python train.py --encoder_arch="densenet" --model="contrastive audio-text model" --dataset="simulated sounds of rotating machines with and without faults" --train_examples=39062 --gain_aug_db=10 --n_mels=64 --hop_length=320 --input="log_mel" --spec_augment=true --win_length=400 --tokenizer="word" --vocab_size=51 --loss="softmax" --embed_dim=256 --encoder_norm="groupnorm" --encoder_activation="celu" --encoder_weight_standardization=true --encoder_depths=[6, 12, 12] --encoder_kernel_size=3 --encoder_stem="deep" --encoder_growth_rate=32 --text_encoder_causal=true --text_encoder_width=128 --text_encoder_layers=6 --text_encoder_norm="layernorm" --text_encoder_norm_position="pre" --text_encoder_activation="swiglu" --text_encoder_mlp_ratio=2.67 --text_encoder_head_dim=32 --text_encoder_fused_qkv=false --text_encoder_bias="all" --text_encoder_qk_norm=false --text_encoder_layer_scale_init=1.0 --text_encoder_parallel_block=false --text_encoder_inner_norm=false --text_encoder_drop_path=0.15 --text_encoder_positions="learned" --init="xavier_uniform" --residual_init="scaled_by_depth" --optimizer="adamw" --lr=0.0015 --beta1=0.9 --beta2=0.999 --eps=1e-08 --l1_shrink=0.003 --steps=9600 --batch_size=256 --epochs=62.9 --lr_schedule="poly" --final_lr_fraction=0 --warmup_steps=960 --weight_decay=0.0
Rows from block 22 of the audio encoder, named by matrix and row number. Rows with one number belong to one channel. Each number is 500 + 50 x the weight over the matrix's rms, rounded and kept within 0 to 999. All counts start at 0. Numbers have three digits each.
# conv1: bottleneck pointwise conv (encoder.blocks.24.conv1.weight, 128x384x1x1, standardized in use), inputs 0-76
# conv2: growth 3x3 conv (encoder.blocks.24.conv2.weight, 32x128x3x3, standardized in use, transposed), outputs 0-10, a 3x3 kernel for each
conv1.37:380502499443547496503567493566572527552481508499544466543516524455460473555500511475475495484498383509493449504504488545428468449491524525486613543427420540497456506395438478506557365497485580535435509527473474494429600500397452416
conv1.38:451534489612630442534470517512516463503474486497523444507499553580531454573492482503497540513590580505479523595536523451552536526389398510479520514505479401543516497500515579379505481472506481517561658442402572540532447385473537462
conv1.39:526561426544502502452562384443444535514419446506422452537508508500410379495556507450547484509516418508457489426564466454525420550535448507445536506448418543541475424518484486521422495498464503433482468457431559511475475522501507506
conv1.40:446463553554504522510506430490553504510468604499487582513501451502516505425546476490525563497522518504417440467435492415477482504545424483507455429496498465408463497500547460523487532579484547470455506459496429497530580499516516532
conv1.41:458452443455502564497547561495503557556400539545525483505508507523482585488501500488447498424569471545509558516467575483488484503512592470490533484501517542554546518422506402527501424534436527489512545417492482536448569496515533454
conv1.42:529475496433438454607556439460488542518490514468520434440541473496539568428489580494454456442571500511525467596559561530569535569465495522448486506471427403526490425555500551465446561488558504485553577486438539537400499497560580476
conv1.43:505552482502513517498498465472454563504496500486544444481533435482543581475547405510460503497492417501456594410434482412450573503519505451487477506548503506465513521496475590519428464545556460543492466496502532504426532524513515497
conv1.44:501532491527429469542543597510583495462465573450462593504556461470516534479552464532461383582556489411507500482511513525551475518509467474534451486437514482500598432439536567457534494499547578528485510496480558571492475542452492573
conv1.45:535510486508499534404484508530513507423556500459511550535510534558496426456421551408552578538513550534520544421496440383478501399428436503521547503503481444484522498551469500511536538513531505466419590495523456541459500486568551476
conv1.46:529413574466489501513598505423483560564426544532585530523533503428468463547512529457560456521513497429494497481419491543562619458507455601498496463504449578531392471535415484460567556618489565577474433522536473524506571471392420439
conv1.47:441501467553437466558480541422474465586501496493506571588533465564510512581500584484506500429414479536506498454494521447405494474516612482490497540427454527480539542500479517515456474456506521476430502527407425447497413528490550536
conv1.48:556526523531563443492547542444493523566456503561582496482593463506465489494450428457457495500548584443385492585469492594541455486467575447526513511512542517490527515510518470391498554557541421404470565449533440489545489447429512530
conv1.49:447433498470512460456547456490538429445354613518416551541436513592487513500474428542431517456564571544513459524469531562535515546471459437491551504567548459415506528484533545499512497454574453471423464491520528448477501495635582513
conv1.50:460465435514496407509546457459525585376512521515512568582476527467467498512499580470418521485435537450493525508526487522527474429502511443547523523586533462547518441538487527516581501548441434524402471499502503483473511568504521434
conv1.51:493510467559529559494416426394483523572415465407503524397458517436553487531451504451410497581495591436486606429484468498470478476427454413451460520463552510491511565512511462504528487503456476426483504547471441520490472422507501434
conv1.52:514536469542459501480553492529458543499555476573438501586572538494486504467538475606481508436468445534453507421433521467552440511470482518466450467545485441516567464527522574440483449441443559549557507468574517446471537432553424539
conv1.53:456523473462509520503463512485504568554509582435489491446503615508578510549517482522487428518495548439452570515541424434460461535514515472501547576416456458474593517474564556594501487470575480497525453488590472528503458472505432507
conv1.54:458535536553478475474552441483462522528506468505537534532540336555531558513537502442486428461530450408521484499500587422601588470424574438408500514559506481469576429553479565449512412468488563501424415591496383467490549520482401527
conv1.55:486545523496453477491533563539418435560471518440379434502564502477484412541479517438561468499446394437532552416470482487529511501511542500494528449584433439451453443397560481428516516490476509420488508498473491526532474529438494484
conv1.56:511453461441467475561448522500500520484501407506434515516448461497578458399486381459437606432534506419481526435544484493495493555490533500444473440544523463584544499503504472492525492525538569538556552514490417534505588430511478568
conv1.57:434436434515399528549490589549501369447526491503501522454503576430503494538508429557443430457519503476619562525443440475451541488485512499630514541566528457626514428514453525527487538501543503553584602574533499508448543479554442527
conv1.58:505546572539520426413445557561455539417561512525493491516541426528509523529502462503513484597503437580524421490484538616513493552469448530588476518533413475507531510472589410436565537572507413467507487462570465507527455440427475489
conv1.59:505508499422568559504557621526519505570500554473511495512502573622512591579472466512440556494499544458545524496481457550573508521511549420425589520508520499495500592426493577505506471482541441507509476547571505536507538445545486526
conv1.60:501504460482525503580508544551501539501583515583463532527390498537557581466449595514518544510524498430499482499530428442441484560665455538489493425500447381541489455423492484512527549494446501517451477429464499442538475605452544516
conv1.61:500567511503520457542495517499498556465591548554499445544562495517560436586525441518443500455412470426480596397477502497523467529528533431536518549515529511488524497485492508514533525561485582458408572386517518514503512532535419457
conv1.62:484554536572428521589475582397380539527472500501613419563547568443477423467523571474541560544525502437483498562353441392472509564520470452492585483427458572575547543466544466510501423538557574495501574528449449577405430562558531431
conv1.63:479512548579407397480441483492420550501502526496576504499431540520545508575463584591490488417519512520572496496586570512559447519497516560508526571546517584482483579527507492518557428571535490488566464506547475480499485568528498497
conv1.64:500590559551531501460472682492489482427540483428515509456430435480495524443528430407481499594432474416581542401482503598518564533419438427498518482516478497547431521548525494470491452430485525446467417489542490513528514604471425525
conv1.65:463417494621452459408509600548524454502491495416445495545442516439417534555418445509506502457486449483450528495609586499472511543535507569513500544500531487518461600435499453486495544459419490518589527435470494541495510469582501459
conv1.66:500497457487493475560505424478491489418478508518561474553507478450518524492464528546511534480507527362516501490441562499447522546520546475490489483568494519564428518460495431487470423537506580574571481532499450489537499499500565578
conv1.67:530528406483472422524469512559552511446468549447445494491546526527489561458450376424449486438430451461495487524589573436455527523629588520541456429474517453507516404499492476417523521431497459482559433441539515456485487543533483558
conv1.68:500520549468475557508525451579553475498525525445444593460474437594439590579518492552591501531585456497517520385553558446431467479536567548537510541491489528545512501473435470504507435475501489519519467579467511598473516471486438555
conv1.69:524549457607459564504547461502495557516524513436512415484509426505458563513557458534434531454448500488578528546458417434503453482538459532493530499560482524405441540559509456506506498427534524506528451501498487434499544463501485565
conv1.70:499531499413572472509485384472480556561481528449447547453407585493523508459505456599590520556499452521458435505513515372527553430619475524473448442467583501497516488464509530499484447524538509586457501552504503454529457489492512560
conv1.71:470424548435572455532384515483446466532423516452512414504509504606446526499509546489474538500431498417573567464471465405513559491611611548520489465515489478568524500389498480459443589589568487549562445498534483527556511495465462506
conv1.72:522525534473505410489388485557492474530664444441443407597510492500421505521445477476523520500468554501575484555446566577498459470564519408431597468546460514545477557509504443432556601487339454513538474505383420498535521518388589532
conv1.73:540508565444487573532517630526473478524492501500475486495491510535489526505503415485422432543480544490527515555483460525546495563531422502502409590469473446535522521599519597459578561406563482543505422463501559459433495553551564490
conv1.74:466504484501499365560508587407499540588426605465466424595537479578423503585570518405503492497484417446450506511458520510467517560453492409525505450470487435455546537443512505470403480531445500542406600525526511454585493402537470458
conv1.75:554596502576409542491477503547476511494434421574500495502492583399499533551466493442536569496477454455540554480386409431522417557505436503591517494502470440443519450505432617483493494496391562482493502550452565520419474435432399587
conv1.76:479482430501449428491462555480433580558385484537559603447500509524500547462554583627512497451487489558417485510537539613466468430527442509460487501506525520453455402528497487499471547504503537423547441485386570401527488489503489567
conv1.77:551563498592544472440486455491526514499465541475524557480569569461482607535429405470565573575528446453515480481549510406553520507499509518562419549532498525533437491500567546466552568559463500509547508585503367583522447466498474529
conv1.78:481384474637491486491349523495491488509460438424409535506432513400530468531482542566599511515435579496469496499547492498569574536494480454501530519490515522539386417504581575475573587451484424470498498476505483475469426430484533485
conv1.79:470451437554385539503482389521523410538446473565533435412413590448469535556451476483420422505510539535475548401486458497561537449486493392517436479508515529489534584491434495517400530465488578487516536527436523522517433522422491538
conv1.80:506568491486579450557512431528502530503385579497469415489522585522447496513579454521521576533537486380461498637576566463478548561556508492543501535396454541461538575451466569583498498488520495474543560526517401490488468477547499490
conv1.81:575476533513583507514443541495580423549537576436508521423566545492466574498449540520582490471541561501585555607565368558541531526463507436506525445592424432484445424500433467484485440509495412594593458458599535476518481495507589488
conv1.82:537547423387506471502477514507489501566512458505579533574495414589424491502455458516454471453482452467449520461501462435568512534607572471517573502405548497505502567503494454443503519533563536480557529448562378459497481556486476490
conv1.83:623463532500453408529472442494468514564538529498506438475536498412387395469471455480464461501481510472465521391488463396466561543445510453512484537465484577570497523519588399465544399478424504496544501503523509573446450414543498463
conv1.84:468540460399513535573510522444546565408482472433414399570547497560425478407466514574457484445559503458540502511568504453484471451555493494501492488472571471497526506502534534586492545565476523453365500455586489567429534527518464448
conv1.85:545507554460506497437502541552514510503536546467500581603509504590502489520482576544509498543549450435516420457572573513539591551597483490509475500484497583432544446463521584608489531542368444546450602506460522583602536484559501452
conv1.86:549452524455525444529553493467499438549509431413452486437543531419522509439510490540552553456407432462545477410579456517392550486573496511400469495586531533579569498489457526598498400558393516459433537540514517553427537585474464464
conv1.87:429484538439467487515445420496498412409504502501447461542507540487499534473506514475499488603547537438506471438536476464548558438501434500413415563503530427405585505551571549559502450539432548451480552526507404605504485460465505497
conv1.88:523550484402493466526544501481508517533469508518517461538453425509565500611520449493486483463499594584460504566535555475529580540419517474495543587419458529584571501510498505456481594480511539482497465467494502551438634488484560536
conv1.89:527507426453547482477424556525492493559438500483586584565511532508559510594431468493555542494515498446482485478508463561530366524451493492470465460502521570425559439610459508499484473509512574427483530542491544583523432477478540466
conv1.90:523511487462469500555503498411539600498446491574497541394481530466561508560445485569487442556458457417481417533481485521532560456430502551501478544568471525542436530597509489494501382485524503544491570547558531553516515445566539399
conv1.91:503595416475500473567506523533506411472587550458501537493564499495551501437580465440575575508482454451547566486465477448499441520409547495470418501508421563531569498538508455515578433584515542417502515485517442542568501516564482529
conv1.92:523524505423509494494449539471498471486510570446511647498511416486502519504440559523504525500510531500536398454516482506511441474511499558468513549466455396497508423460503409425511486528621501495485479483531511541490476503494534573
conv1.93:438455554575449476489485552500562489535451550519455645543595514403619452614493494568591568577484485503557388526481523453482511527445535591496470560559486500420497468580439439468545437581559495566551390563492428464440456487392556536
conv1.94:440461501509517433414409383519520488540554529423545411459557519505497465475465641514410471439478456532532504506530497491494507461423453503542559516502429370535517466529477361424522497481489498521544538498487529496456488563576492506
conv1.95:474501528501469535500478617489497495494385481556476650605451467405442460593527487507481537552573528531530467545518533506433499453417500558546516508493408495501492525436558582494560525570509548507485529475456449459538485554436527477
conv1.96:493532473456574434479467500466527421468498501465465468527498480492387587520485457485470521507406497422482474583499477450568494492508504547561445503561496521537483497496485424503425452502400461511507504516547500499497487420561492447
conv1.97:513537466450460439513506507422438559418648475529521379408471502508520504494517487517519434441499540401518598450470550572525504494448491434531461438452499576506586513594573540459548513433529420436502440563527532422569517543453602590
conv1.98:501548510474546483576491466430544523416517488480498453591500569488499544523520494529424510553507531436490420502476453421421509557414486486507469516465552475496502567554509443577501498551534501510533515565499439510577495466456513513
conv1.99:538518506487500518509505583426435538582513450450490477469498562498485610507433505599486508510465484503493435598604527532441527498506499500547494600548544521520520531486531428422534527555502464453574437491436469528435498486495510520
conv1.100:490474495517553424511433531466512499433515567569582403552507605523528484497434494570414424467477578416515605394427419493523463565493492464485596572538427500472414428458511529448436481541577515425586545555506557446546381609463465394
conv1.101:520454449485554434489489471519484403458583548568434430464521574508525468535496516535506511491476481465537573505468532435513470498551546432497497467476510504492476518562415468419498577545559463539449470458446393427549509489512591526
conv1.102:494512478422537409458459560562494417538522513457499616525513500536482538427490524532504478480499471519433514439533424490416507533528560488489508455501488538456528564473532507591548485509406450516500519505483526461500478441485501565
conv1.103:545483460597450480427510522482436598495527542476468533572499501431567585503495610550568511453447422583494455537534501538480525551479429476487530493493504445500520541461515548490452497503453563518489527561605579514550435523497504434
conv1.104:454543500449536544546460517532482576553497483524514369513469476566506501486502409529361483537524509518498481503465458534557567565452494459415496477423492469588514468428424468512435577526505488436528512448537501454422501480572493491
conv1.105:497533535491514542477578571493490525473535502468478519499479519444480501463445504575523550442466524496506497485597443469453491441428426543528495561478537485461468504470556485477499419479437483522417510580476417414504428417566606502
conv1.106:451506452521468549476544509485484565570411467480567516522452547500522491537487528489556532553574428455478446486587511466499457440583504645498450512485558497417465526499492455501466472508456508523532460497469500506483547465531518544
conv1.107:548531454515483567499531423505417490530502491491520567463520486431530562476484476560442453492576562486541492440560457601469470572493502384602414578509440500461483524484531543506501521572516550582638521499444561566481440473534497567
conv2.37:558560503500519575501498462539509452495496527535483434516549501485478509571541522504555492577471507432476473445557539477511473627590533498508506474516570520496490527464508460491499654501489608636525488471511468470495548501501580492470523427538509554509511559495574632531486533490517491506513520499
conv2.38:532493503574488554523499498491454497498514491508525512519519566527502505462449493562559509433409478481492406503535505496500529513550491488496528490470490528474509520461536446464488498503441461397499509498521445483436468495542529506544553565583481477512541494467496542483507519433480456532561600553
conv2.39:447516485581507513559596603516499457564557538502460505578609529499502457545530506534592544439445445372424489514507504455515554554487555427466494405497469487470477500466545527440567498516516494536542531494507595608553557640630464483518499498501503495425511504497642630510473468531502501495503454507
conv2.40:472493429582504616447552477496471532436494503498502515508501465584526489473474442496465440515515473415371401591581430508493495483458411600510535459545518471526455435470540487510536493550518490508487498481486449488523501538489583511479594587510488522406543548510562510565493501546524501500520474435
conv2.41:457496506538540532536494541505514472511521510521448444562503498515502476493523460528524542500530460495475488525528544539500462516582530499457534438500487522504559492575639559507615553508480493556494420458436495473500528481479523543419464463500528511478514608536440510528496463511571500463502465498
conv2.42:514502434514477426492496381493493552555500513513495518518468498460451540531463521563591513508510499414498486434465501512418476457477451493533513473539498533599535575454453553385254522351324499518582533553477557527519570574537474447543418451509442501496485501460459351417474494481489430466439507505
conv2.43:404433464506559525605575572445493497515587531594503566519602569476496503490454529479462503478403468452500523486548490596616616513461539447502458450488469513497491513557564372413473502482517493474463546546494539496494535505469520474518498438502557464416504494430521563432447426500501548502470508454
conv2.44:549536558518581579517516481600512520486489473509475519414452500495421477522492547514499499523538481525550581504574521545549452562520477465494413422530457577635603510492427549411395544500473570556501501490524306344329443557497467501443387479458512487441513538454446514502577480530463488439496501548
conv2.45:457489403465530559417489421577482533424500516532532593549521557503499539420469413510505491501537511443523504463445499510539502565510422498515484516509497541554495551486467513438501506544487349366340544506513561482567485552458520542509509484502490537476490421479539522414482515471493485551607515507
conv2.46:475500472479469470565483475534499501458432484518501535511588517515463495585578557520515506489461504500497509599564532603493596633633543450520454473445473507551523456519476506556525558562581609559521493427520561492496480558515480601551501529515386498442592607492541522486487540550500448505595543458
conv2.47:567496502485408404583566538447436506443404491434445410443453488491493459495522499537451516529579519435492469499588556503461564540516576516455494532463551502520453497469504484525491553527501534486474500506423529558494461474534506463493484514499474504506572500581492504550591525500493466499428440536
conv2.48:468479511508407453363492462430432407502490474462462515458494511472516470473511534536505506519544530508488512507458460472499498468417533484491485499504532495545488535500525537500385340408501499467497482510466518506484383427375452454364478496465519505438500470540543488510509498569554533577424524476
conv2.49:396428488471473444481516569486408476498493593581549576502561521537470420427505372585495508505496480427483464516490495466484529356466380524553448543566553585502583585512662443494609391373499483476460519499541625560566493546544505493539525520550515496600504509630441553548465494422430458452574543495
conv2.50:502489502450413376543491462480483547480455511525528485431492471522497431485536505551566572510447500493484539408380399495488515506458477476474497553471471486487457510483384418441342508441482533482494554524556467463450532510481504498560501552441478495465503466588514489563463439399464499466522569502
conv2.51:483472511499545544491447496550519523504576593501585533529559601549590561484481393483547447568565528406445450519447444536488504457526459502472494422410481598580503532527487449435538528498520469524498626500525552501557563508508549487501585536540445503495401417465473554461480516482417493464626508563
conv2.52:475464438415458459530530484570546513507447515517535542504511507472500501507440521496455488472511482503427526594547526505427441500454481499529465455503522480491490494464459534501526455501501458544503515506504620569583472458457522530548569527556513560497483468419357372450509535490486492448501511562
conv2.53:549469461473467464498508488485551477500484492428417507552573514470494546484436490492420498589588564602524514545497510548513464488503597468428430444519432519521537530528503429464460401408471463420492491459410501503577494552505500431459505498459401513521359497516458527593524548530498471421541529539
conv2.54:454445424493528456547530538500456423544514463558512557580489506527539594488521498571483534538500451493482502501456526499502506480502443523417450474469454513489564482431488501520393397380448497552520505514513577531544493541501431522505457444441502479411499504490505533496465486512487526556374459473
conv2.55:517578495594557622492504460568564507532525489584512575544570505555523494453512435461513583422469503490449491551523553522549569518500587540492505534585589468486475468525507444499554490520487524460497497426470446499408481474458519519539520503498532594518587493494540494426532568541535509516507509469
conv2.56:511543431503488503500545503500483565467439419545435537486468418515523459506557562501502501549589532513526494486538506502500500454379482494477504491457495530549527537461375583448388559534465593493560496465486500457503423395472586554514488537498528562559440520497483443465464506540518572574417489452
conv2.57:488480452545498487505505497557515602526502501529453379428479392530595581501523547512443443539479523664602587501481476499507452434487418477498506432464409534499493653522425563465364568496418523533500497459434504494470504472484371370502413389350524432418393389369386465486462395484489473467445380497
conv2.58:553586587525535544438427528535520597454432499522462534491487494435398405500509548637542589478494469502461457519474413500436468504501487448474479561576583553504540545504387515400475466425536536493515504508461472459466486466493502510510497499518477531507517519396536497449441416503540525622483502499
conv2.59:451517485476493563543556497514578548442502573534491516436490473441479453436468486445477479599550582425473390487492544498449566434480515505512505522518420566580528500487610498383425456457448498500562509535489466385414502432512495439571487472560380457534409397557501500620482538500491566495483511486
conv2.60:505532462499495491471395378431477553435487480437450408442523469504500494506565545501502449472500458498497545470467467524564517527511452522511502475503506492501504420503457468503543499497529502511546515518463520533561584513501569531589508505541488433496460474498551509583506483474582586536532545482
conv2.61:494518483545526497462532548523496536478494530594588559454478491520483490466449438532507482507507533504503499469507449543444505468460534455506501474469407496510475485509485499494492499499545497531448557591593417415518493471500505500494432495486430473408455471406444492458550507507471402468531496538
conv2.62:509561498474519422554573503485409420444407509496457494482497510499498563471582533500504511539573526449451506565597548500536548524420459465505502461506524498548550416487395393418446506496490441443465417493488509532589425439478501500552485494491505500531471491451491489427437432483412468505461519548
conv2.63:503561520535500477515554514559503616562515550513593610394399477445429489501564504458495500436382424479482454506434506490499510428501426484543548530446529510552561510505408497499441514482472498430496514498499581610551540492543433465445401498402494548549501507508482386463444447465522431427547491460
conv2.64:449559485512485539528506486505487432417478486505459529505438500495479461508511481464451504569494571702598656533579565500479461510475470448526511501528470531549579511537536505486582455459498500497496452499504575519617512456483432501500461501501551497392465489468480485456546516500494549484561473520
conv2.65:560564456423379460487421524546582501515512569460506571456404435422482363504522519510493536630595610577572496470485465457471404529502455524499490555564585533507525516445437448516576431497468504516530447521556512497481495550524400470526459398447482537504461482416482457409498462496478520555489458420
conv2.66:615522567492462519521542461508570532317339435364462462528497463491468539428492459500489505624621572541501504534548515511501483574576529464377407422415488482446467487477443568447519546433462491562556517458542505538524455478451494533510566504546509529528453498509427530530497483489471498518495500498
conv2.67:553452458545462477468489426470436495420444387500422519497501438467510495468541523539499436568502523508565515495427469450493502488497410483503475467469485452549578567462430520580547424538594500466541577583543486443474507408438547507505489545535509453516500472498471489543505513508547500518466489488
conv2.68:613520616503516464490422442594505529514486492454477426478418487435430447509554557537555555583512570566510576545502549498427475582555471464378468535504511513479481562504496509501439552498406521496500397409445498503426443493508463509499509508499495553616429427497426488501483512496495505546480430488
conv2.69:471456487462546515504495473533558520600508594698670690504520506556564616538597525571516544467431488499495525444489454456497423495410533513502435446494440520545598598549592614561613577538502498589505556521502519519505366465463435504479459432386511490436534503463455507495507429498468509451473445470
conv2.70:466493487512511509419454492562489561472516531534525467490491465516476500514528516490535538427420508492470471487510497500496487477474510501471480487452478550536497577503452479466471585469503468452454518502511407498437493465456500498468578572473487511591435443521533561654422494499575493501465543489
conv2.71:536564552512441536458510483492558505466511493425440480504554504586590506501576547504500484512530590487486441532487487606549548516499477562520575502562485523491513477502541487500469494577530551536616478475423447454503505473453506476476514442527463438411447504486514541501499520437572517500456488497
conv2.72:604503556551514500493474563452479437435459480482530487523504517508494581467503550541451523371466471471475479468423488479447503494536496487417448554581553424396472500483542508499505509592612491470461416446396470467440421484461571500453593498552574558539431441434471501490474394417455460407487526503
conv2.73:524506500504582571544517507516466510540525465501497517536487484500474394534560509406352421504500502609560555505540503562503497477485469474487501443508451506454467505493458500456478404356416508487496510427459549570578502500519541537501467465530513494459420496483479461418541496548556581565550487528
conv2.74:453500487507523455480442480531496474504547527463504479518537528396404484429454497618572513519499442497491450506548483496492484531520439504457530402500467531555557477492452500534504404493470448546549513502527496505442519471497521542533441481484487510445641615528560569519426398441448427463395447457
conv2.75:564508514503512532401423493458528536493508507471493571490500458438504495470509541595505553545515502549579572508489536554499501540503511471493478479503430481511496565527525526493466533491448467442454587580584450495489528481550485494442446511428564542499448498500536495410561574561492527538596567560
conv2.76:507545584388435420476465436496460461565544488557459488386463499515510541534506456454499511494565521443509535460527603491585574509504460547569567515515484509504455486506551469536554528553556496442400490489531474510513549585593516502461500485552519480448555545605505463507498519447588484500489533416
conv2.77:438393463481489456450497517572494514513491489415471459510589535500472501489589505480506568494505550486468555431400380479545513590594563489436489493481461562531564430481459454520524479517484539599531453460466488410502532493617603527548535501547598543412528500404547558548485415475587521528494478466
conv2.78:531519511356461387382492500457488435464500485501508498488481464573523487493564489448394459606500520501485489575575514510516481550621494446428474432512489462550515385403426473501583484498539436473494503414454491454527499530488544592491513596552583594481485567501541577528507504480518571498603500497
conv2.79:497497526542540493465499510545499500477495469490501428588488523535499548509520422507493501453498496525530553528578453511603491499527508484524503553540562442418409498509620519451528554550538483446499544554495490493462569550535493463397553507504484502542426384381482575613489556488488467506562549527
conv2.80:547502485455475499471495501525613545513489424510495520563513500535521465454465491506558559424481467539542454603568567553509505435509492452435428424388479545615534521519529415409515492511562500525535480436481507459456514447437525465540455543503506507657477451522520537586513452516535512511502463511
conv2.81:514503450496404448518461473509505463502381492452464503525475482476486494480491484521501543592553515496495405511458490491593474586545528440529468416467467532502496515552499509446487499454434493489453517431444528404407477455526452516536537510575549518533497550480539566489496462492494542472530481427
conv2.82:413447387537463456499453470527565575448476471439401506489456490520505444498523464487491497482428472510448498493531569577518549481505520557545495500462516460526569483549524503544500549572527502516510501491485498411475438451509502484445504550508505489610451425459462494547574526535522471531472486498
conv2.83:577533527529488516510433499484498439555506497490522462516499621498507533418471500446358400481371508474429473506543546447502547451509514550499493517452441485443536444523507468418475566498454458493429459471527593579520554510560457449486463488438469538484467536516505540556444428433484430534493501491
conv2.84:487459417506464491482449467472456456506501489540609515449525515514500479491555515590549575488486509499535506404334365539479566518466580502535461502487474485579551440478557501515503478499462506550497504491566580506524498544457501534477495498532446426546525431561572503516479446494431424499496567582
conv2.85:468491422497506465530456479419486419557504498575511577474448475466413428518552493605576577454466473406472419455467537500513470439521568553485460581595525553520578528508504537507451526517500488543517494464497468450411507479522497525428454487460496523479450465502523496447438463468554503548528513528
conv2.86:501458534465498524502477508463512545488495486453520427549570501492450481494462498477505501510509485482518490545494515438515556513541567436499465542507515403425452534534516563494460493520550471490484493563501488503491601533514486463493467476458565533540500499441496465440549513547503489527518520534
conv2.87:430483417475509512505499516467444495456504423482422498501536464504519502468429513547502499399489435393420493501440505613559524492525485488439494489556549497508483504425461489499420529476518522481501494455455424483483490485454506478501468463504513540507409484391504494436500556569429450430458547571
conv2.88:498444443606471500557520528517511512518495467579495506505527514497554431537549550477468484489467485519512435466440459550550500478448499430506514415490478508501509555545504519525438496493466529499572497464437566488550455415506356380473465442428369418446551483582502463493466418413467479436556560553
conv2.89:473540459381420498494536533554565489385460446542493506529468474485446467485548466497554493518504513429400423503467491442506536507450521510481457451517507490504414515533504556503516531554482539512482506501553563495463509511510511481507500496499483507493499471437509581556498523533524564494441471480
conv2.90:519572562466425436561505457492467478503469492526433494485548477519509449500498505500436408501509544562533508504496475497517557421378350487433366510540494457532527503481429364388464515489508530575533403482426622532602521548511511550503500472460557525496542496449482481438497500501593551574402484425
conv2.91:488529489608515623525518562479454485371414487328463432574561585496592565461549505469494494570532558438435481480489482528528518528556467502546457492548475564522501499477622526460466501495501515469557496472500491461493433532440504551484498495579535525504434500544509460507610549539514412500444418496
conv2.92:559470502487498472463460427491572555480525492494517485500521492563609551610553517476502451609592592458513538479533541516551575507550537459493478514422424478499491541451500486501506511518534525531522499419503478449473534543626526534531511501568489497495508538537504567557520528476515589573500537449
conv2.93:529501500302312317500486505460399415413319376488528469493498488494423437596550554533595538554513545535560474557500508564578603570523506506519500503518505527547517523502470493473441523606556499508615492453536425502415498549606541530528498486496543477495607595500513501485562584513544609582469524477
conv2.94:596531600484566544436425462624519563535556478506517496522512468616592480548512497423497522462509527407501482506451504450413479501424499520545542491487501441473464549594528509511558504541481524501572554504578527498527541549525493483523505510506477484498497495495409463414479446528499516499380402365
conv2.95:464495454484485477476476499485470469504377377438395469489487550487548555376365492583491511504502498393437489503458499459476498503506520506514503533450526570599513503557504454451546534644560620528650447470508394382462440503519606514653489480593525592486499564483528549458445457519556502636553496506
conv2.96:516506597563579539367349458631615561446499500484451456513540556496572557523512552498472457634608510438424401527510496491526443463500466469508561491429436564521497461495467506577585498551522501526503521482535430492404427367500522570481558517520463473446495530519549502618442435482535505503497489408
conv2.97:524499494577622647536447473470528541509500486620634602525502505487515510493439498456495559434423454438494469436418476456430548465450457478470502493529507579606644534567525469439480509415503468448411492541470524590589407500424395437474476423497516508564455505438461473440497409485501501431460399498
conv2.98:537510517616490549497499531543497514524545508502501495609547578511432509402500501489559518338447451421435417581490405520493362444423470535454494472529479511560522541502429478394473494469398529516654545465514558496540537492462596530511555522469501493505507540576400476489527574488530535474500523538
conv2.99:499494544584512531526556544617643634427422442566607546497496389527455499499547542509456494518504430483476517493522556462505503502500477610573520581548535486480505528555538521548486515528491392394386448422438505556511500500536511498515466508515490538576503564525407459382461435473504539547454502493
conv2.100:532555507573571499445432394495543573439541545602607531547530504530523466460456382490479494437499545499442486470527451575545501483521545472458453481443475461502486472461513510422426483567482464496439611569594458490452570561472503527546512507597458484549428497507485486516488482424402400360540510528
conv2.101:483523497517533558524538487399396496443486525555592592499475480525582584524499412534532577448444402489378455506509470534479459506506521440491436541538514497487543564509528512549474404478497475472485532464485440484469507424374502538465511545470569573556519557633524498583460510511527489417577550470
conv2.102:504502498327447324460485435420461392394460383337367381487573545526522488509489500469534502502528523452539535428465386470457521497490479501516537523562528490498450513510543475470517493485517566549508462456472574500582499519471465490491498495579487462556368315410448474507498517510443518440546576504
conv2.103:423417349407397393437528496485488490591544546487439529552477535499465466556533462560524532439405462452533495532496447497458469463486427499545582491577563538544475408506486425499551625662642511453484524471517573541505490551581448534499499488463494559445503608553467519501464503495502496495564536459
conv2.104:536458493639545603485479436632564557494487419481468394481492453575560502431439490489495485468546474484499547549501501507400480503510534493555500413536511431482458493496476512504465412474475497475493485519454452498495492394437499531544504503501500532558471449534455568546465397433504504511415460505
conv2.105:502517492490481470479418408531515494500498463496518509529531590546534535464376415611609547516505613491538507461500506448519518437398445500558525517523516473459462533526502501502445494447454341405400501501534509557515546501488493505503504518511466502533415502493431491502477485388495511502487517431
conv2.106:430505500489523500497501462521521446448393453580526464513513494500475506554551473495523565517520533395402416491529531496494523510473485433500499484482438609519570526475528501438503458465408504594514447421457471459447548605576508520509429501469585507451589565550550578552554453504576546584460425503
conv2.107:536450469498495426416420500612556501484422353498466536444517482513438520556553499560493494531484434501419425535482499577599532491510490457489518528546512462444489501454501504482474467534456483488499519502523515503425496462521548564548539568620420454527481438392591535515453463490541634553516633621